config = dict(
    train_examples=78125,
    num_classes=41,
    layers=16,
    beta1=0.9,
)
Rows from block 7 of a small audio frame classifier, named by matrix and row number. Rows with one number within an expert belong to one neuron, the router's apart. Each number is 200 + 30 x the weight over its row's rms, rounded and kept within 0 to 999. All counts start at 0.
Before each expert's rows are labels from the 100 clips, of 14848, where the router gives the expert most weight on average: "peak on" is the class under the peak; "strongest on" is what is common among them. Only what is clearly more common there than usual is listed. The data: single English nouns, adjectives and verbs, spoken by a formant synthesiser in many voices. In brackets: how many of the 100, against the usual share in percent.
# router: router (model.blocks.7.mlp.router.weight, 16x512), inputs 64-127
# up: expert up (model.blocks.7.mlp.up, 16x128x512), inputs 64-127
# down: expert down (model.blocks.7.mlp.down, 16x512x128, transposed), outputs 64-127

# expert 15
peak on: /æ/ (78 vs 1.7)
strongest on: /æ/ (83 vs 8.6); reverberation (64 vs 35.2); /p/ (32 vs 9.5); thin (high-pass) (31 vs 11.9)
router.15,181,236,229,212,184,210,213,216,128,232,219,213,236,204,157,144,225,176,237,201,204,137,230,235,170,171,179,218,220,250,224,209,234,174,142,203,212,195,180,210,126,176,148,174,246,207,133,222,252,217,228,156,196,155,214,196,164,181,196,168,208,188,207,162
up.0,127,222,171,180,172,254,180,185,221,166,198,215,178,221,179,187,105,193,202,274,215,236,204,216,279,192,269,214,158,211,173,165,156,231,195,199,237,184,200,253,220,256,203,177,200,275,201,218,245,159,243,184,188,160,176,192,210,236,191,212,244,161,136,225
down.0,202,211,157,203,169,184,175,200,173,215,164,209,255,183,250,227,212,214,214,194,182,164,243,223,145,173,190,199,202,212,212,176,222,195,177,253,207,210,200,189,222,172,198,206,187,169,204,196,184,229,217,175,224,232,185,208,150,191,134,213,228,204,235,162
up.1,149,175,162,189,209,228,184,233,236,177,195,185,154,162,234,194,200,226,188,137,209,225,246,202,156,192,163,205,241,199,210,195,204,255,212,163,218,158,179,166,194,203,206,226,169,245,203,218,181,177,201,166,199,191,186,179,165,206,181,221,195,216,154,232
down.1,177,143,230,186,215,198,261,200,202,225,166,211,179,181,165,209,174,144,201,229,210,245,171,174,220,233,248,183,216,158,151,191,241,234,239,213,209,152,250,252,179,214,215,168,206,229,169,137,225,200,206,164,140,219,192,240,251,233,212,268,177,216,247,205
up.2,236,108,219,218,226,215,165,211,185,204,229,185,186,122,231,266,143,204,226,152,171,196,153,137,207,180,209,223,207,174,219,236,215,196,235,219,189,207,196,221,181,230,177,215,148,131,196,204,135,194,195,210,228,188,260,194,167,217,188,208,217,197,159,209
down.2,153,198,217,168,204,165,195,182,263,225,196,178,216,202,235,191,167,206,243,267,151,159,213,217,221,162,228,142,261,160,208,213,245,190,219,202,190,197,185,236,157,180,208,177,239,211,196,184,227,217,173,171,191,196,245,167,177,202,214,232,130,214,177,198
up.3,194,203,228,212,186,208,161,187,244,156,195,140,158,161,191,168,191,194,198,149,184,184,204,152,224,197,176,247,222,183,205,207,196,227,187,260,214,193,192,218,207,200,225,208,207,224,250,196,207,189,159,209,202,176,171,134,208,196,194,228,222,175,157,178
down.3,190,240,238,173,217,130,184,145,180,166,181,216,190,139,173,258,211,187,251,195,198,197,246,185,208,188,233,163,236,185,206,207,211,230,211,220,187,149,152,201,162,161,149,207,233,221,159,190,188,231,178,210,152,204,177,234,249,205,184,263,199,164,224,153
up.4,121,192,180,150,201,207,253,252,238,115,193,236,183,184,224,204,139,190,199,265,198,206,187,206,222,203,203,192,158,239,202,197,239,204,245,216,231,190,202,232,209,196,284,193,168,224,226,239,179,168,215,179,198,187,220,223,213,179,190,157,167,159,175,240
down.4,214,147,229,193,160,135,202,169,209,195,205,179,202,219,211,203,196,193,142,141,208,160,218,184,188,225,173,174,195,212,192,205,219,208,198,205,188,197,216,227,203,178,223,189,250,216,193,190,208,216,191,196,169,222,186,187,181,203,180,203,161,205,252,170

# expert 6
peak on: /ɔ/ (79 vs 1.9)
strongest on: reverberation (94 vs 35.2); /ɔ/ (82 vs 9.4); /s/ (41 vs 20.5)
router.6,139,193,199,190,183,203,225,210,199,193,217,186,231,211,242,267,217,221,196,177,223,154,226,205,124,194,177,156,228,161,225,199,201,169,202,234,198,116,217,137,242,229,214,221,227,152,178,230,158,208,165,202,264,225,163,169,200,215,157,226,200,140,163,173
up.0,202,158,228,222,223,192,271,222,253,151,192,134,178,144,224,156,191,197,175,193,240,191,150,223,189,206,191,205,206,216,162,164,223,172,203,213,205,193,228,205,222,203,223,236,227,191,227,166,193,220,188,197,230,139,194,200,228,203,179,261,177,179,236,198
down.0,204,211,214,153,194,182,189,214,204,229,209,168,233,234,184,193,202,191,181,188,257,106,228,183,194,188,172,190,176,208,137,224,235,217,192,187,215,181,209,211,142,242,203,228,183,246,172,135,230,189,257,162,179,177,232,201,204,142,144,167,149,196,198,197
up.1,172,168,192,161,201,212,130,204,229,243,210,230,151,225,195,203,164,226,192,163,214,280,176,172,188,221,196,218,165,197,216,201,222,236,209,166,237,170,225,177,198,204,192,185,197,199,182,201,226,147,203,195,204,191,188,181,128,232,195,179,197,222,174,157
down.1,220,219,211,183,139,196,295,182,232,228,194,220,166,201,184,213,197,203,177,240,218,258,153,181,189,199,243,205,180,179,180,196,223,212,187,196,184,189,255,193,223,252,189,148,193,184,179,237,211,174,258,202,188,241,168,153,191,177,235,217,196,168,181,211
up.2,219,218,190,210,175,206,166,201,205,178,195,184,240,169,197,209,212,168,174,203,235,191,247,122,205,212,205,241,186,159,228,214,165,203,228,175,235,224,204,186,205,192,149,162,198,151,175,236,216,250,224,206,211,217,199,171,214,202,179,178,165,205,203,213
down.2,203,208,228,221,222,206,203,180,164,186,186,240,211,218,169,170,180,206,202,229,189,204,232,272,212,249,185,227,236,176,176,202,214,188,202,230,243,224,220,186,211,209,142,191,207,216,208,222,220,143,183,195,212,236,197,169,211,260,202,220,195,182,215,144
up.3,192,229,133,257,238,186,178,218,202,164,176,230,201,219,211,207,223,194,192,223,178,233,183,199,219,198,221,204,238,203,193,168,246,200,164,178,213,230,207,230,209,149,167,181,177,230,214,228,225,149,229,202,156,209,202,199,206,220,252,210,238,209,205,162
down.3,207,166,217,171,122,211,230,213,180,208,167,207,205,280,201,234,177,197,235,202,154,207,224,154,209,185,171,197,228,165,236,190,218,157,181,205,195,176,180,223,148,205,213,212,182,162,224,249,189,192,197,240,225,222,213,211,210,215,274,178,267,192,183,231
up.4,151,161,162,230,211,169,141,217,239,218,190,211,197,186,256,197,222,195,187,234,194,226,163,185,191,235,219,212,216,222,239,164,218,199,202,163,194,189,198,240,181,202,194,250,202,203,208,195,229,170,209,202,217,167,198,176,205,180,192,185,269,253,219,258
down.4,229,177,185,201,161,213,190,143,165,204,161,180,168,208,186,196,168,174,192,173,180,210,171,223,164,198,181,190,218,194,228,228,156,254,204,187,200,157,198,182,209,207,182,262,173,190,212,207,217,210,196,259,216,238,198,183,182,248,178,243,217,205,201,166

# expert 7
peak on: /i/ (34 vs 1.4)
strongest on: reverberation (99 vs 35.2); /i/ (44 vs 8.6); /n/ (42 vs 20.9); /ɪ/ (38 vs 14)
router.7,235,186,206,228,157,191,192,205,184,248,234,183,160,174,258,175,197,176,203,230,173,164,204,189,218,223,266,196,236,214,123,246,172,148,230,203,186,276,207,219,177,129,223,208,202,178,207,206,168,247,187,193,141,227,231,210,207,172,172,216,235,242,232,193
up.0,172,175,198,252,216,195,212,213,196,217,204,233,190,184,215,233,236,199,196,157,193,228,199,131,175,195,170,203,234,192,193,192,204,193,196,170,220,192,226,136,184,231,205,153,219,128,204,130,204,239,230,194,194,191,199,219,188,214,233,218,166,208,182,238
down.0,193,156,302,234,155,222,202,228,216,238,208,188,200,183,243,242,205,189,223,176,183,200,196,200,181,181,223,226,229,145,172,241,219,212,224,176,218,236,185,202,192,171,240,210,172,185,157,185,156,265,177,135,221,146,248,204,220,137,189,141,196,161,181,142
up.1,202,169,209,186,173,173,170,242,235,133,226,181,265,190,178,168,177,202,196,187,273,164,174,195,176,223,195,212,245,194,228,175,208,185,179,200,209,219,185,194,218,183,185,248,243,207,171,177,226,246,240,199,223,144,205,191,165,216,154,171,252,199,216,190
down.1,210,207,132,161,134,214,212,185,206,174,194,175,178,234,245,165,263,240,158,238,216,226,192,168,160,177,219,152,201,179,238,188,201,186,212,199,220,198,215,197,229,182,153,179,181,210,168,202,186,196,247,231,204,225,122,152,188,225,197,210,230,116,200,178
up.2,177,151,170,249,200,206,207,216,185,205,195,256,205,210,204,213,222,265,145,155,234,170,183,180,194,224,222,149,199,152,157,227,170,204,226,183,203,154,188,181,228,202,200,238,220,184,151,174,160,181,185,202,223,233,198,226,172,214,200,191,184,205,187,204
down.2,187,201,193,197,217,177,189,188,206,163,200,218,171,206,175,223,211,192,243,192,226,154,196,168,217,213,242,186,154,219,199,186,207,218,187,233,159,234,184,212,199,150,245,187,243,170,276,215,231,206,193,227,131,195,214,237,219,181,173,211,263,190,207,233
up.3,177,207,220,183,219,241,238,236,149,167,185,205,195,158,253,199,179,173,214,190,261,225,173,182,169,194,158,167,166,220,154,165,189,239,159,205,229,184,216,203,252,202,187,220,165,134,179,179,199,219,169,251,214,178,196,199,237,210,196,187,168,194,201,177
down.3,227,156,210,179,211,209,211,213,216,203,207,217,207,179,254,263,180,223,168,161,250,188,214,199,208,180,166,241,225,220,166,265,216,238,186,162,203,220,164,240,199,184,177,173,182,237,205,143,182,154,222,158,261,195,202,222,191,225,172,180,230,216,172,191
up.4,240,224,211,190,194,220,154,197,224,210,219,150,224,230,141,187,160,167,197,183,218,268,211,277,163,217,135,225,227,194,218,201,189,202,200,275,173,223,228,221,180,172,177,172,174,248,178,205,188,159,194,154,209,194,209,188,196,191,185,204,176,182,192,217
down.4,209,206,229,201,167,222,223,198,199,271,176,165,164,139,164,233,219,214,171,151,154,185,180,175,189,207,244,215,192,211,229,216,227,142,208,191,237,166,185,189,175,186,191,200,167,240,195,143,200,185,189,208,190,218,166,183,178,205,190,165,120,220,250,157

# expert 5
peak on: silence (100 vs 56.6)
strongest on: quiet level (77 vs 28.9); /ɪ/ (48 vs 14)
router.5,213,252,224,113,209,198,235,138,211,176,147,209,202,236,181,209,183,210,216,259,208,237,247,250,253,192,193,235,214,207,200,162,251,220,216,142,187,182,189,208,240,255,168,178,184,254,190,180,166,181,206,255,199,201,193,212,155,228,244,202,198,198,245,235
up.0,197,199,137,278,164,195,207,207,187,165,222,187,229,189,249,187,229,194,206,136,228,203,173,233,203,165,191,149,253,200,191,214,197,214,198,205,196,192,252,207,192,183,254,223,185,173,227,211,232,232,195,200,170,137,177,218,212,196,180,204,165,199,166,186
down.0,155,221,202,173,186,204,174,216,193,223,221,235,224,206,205,171,186,204,231,114,149,184,219,197,226,227,211,187,186,187,130,188,195,203,213,222,165,212,195,207,164,190,206,200,212,194,175,204,208,211,204,221,197,209,163,249,173,154,221,208,186,132,179,209
up.1,213,193,199,197,196,215,269,175,195,233,251,217,227,217,165,174,187,113,224,250,204,219,205,252,275,191,213,218,201,236,168,207,266,224,176,234,220,185,175,218,186,163,169,145,205,189,269,220,194,198,209,209,175,207,179,177,213,165,207,180,210,169,224,216
down.1,209,194,208,176,197,176,212,215,185,173,176,177,262,157,195,216,182,244,218,199,211,190,210,221,277,179,179,203,214,194,162,188,207,191,217,201,210,151,174,182,225,187,240,198,226,171,225,191,214,219,183,210,187,171,197,239,192,193,199,198,188,182,206,195
up.2,193,228,181,175,149,209,196,171,175,183,223,173,232,143,192,186,207,187,200,161,238,210,207,243,182,214,166,182,234,203,204,267,219,218,199,186,259,203,232,141,153,217,226,166,164,197,206,177,191,224,247,174,256,172,159,220,204,224,213,207,173,219,214,209
down.2,207,199,180,137,213,198,203,187,221,246,225,216,219,247,191,173,253,239,203,200,200,170,266,185,231,171,206,222,194,187,178,207,170,167,223,188,188,194,197,229,168,206,188,196,204,232,203,221,134,214,201,194,165,257,157,180,184,207,255,236,194,231,189,213
up.3,233,225,200,177,162,202,210,187,194,230,199,197,261,190,151,198,220,192,194,233,239,154,209,156,156,205,178,214,221,167,180,220,235,159,179,228,209,230,229,158,168,219,179,179,237,171,173,199,186,193,189,206,174,183,201,247,190,205,184,207,212,234,202,160
down.3,207,171,234,192,228,232,203,190,162,225,221,131,173,207,145,220,205,190,227,174,176,158,192,241,214,162,277,210,234,170,149,172,213,196,205,220,244,148,195,217,161,216,181,223,170,234,164,170,177,197,184,220,209,187,171,224,184,158,210,165,194,118,149,222
up.4,177,135,215,202,160,189,171,263,148,195,227,165,219,167,221,224,170,220,204,232,246,212,175,182,202,198,163,197,145,185,213,211,197,215,214,195,184,229,199,165,193,193,232,194,180,178,181,192,174,218,239,229,188,207,201,244,171,216,174,211,199,185,237,182
down.4,219,165,209,226,210,222,203,170,178,162,172,182,183,176,194,187,229,199,227,243,261,211,201,194,156,195,220,194,152,155,221,216,227,235,190,194,198,161,222,210,247,192,249,153,194,237,249,177,205,192,215,177,202,177,196,226,115,236,221,201,244,196,203,222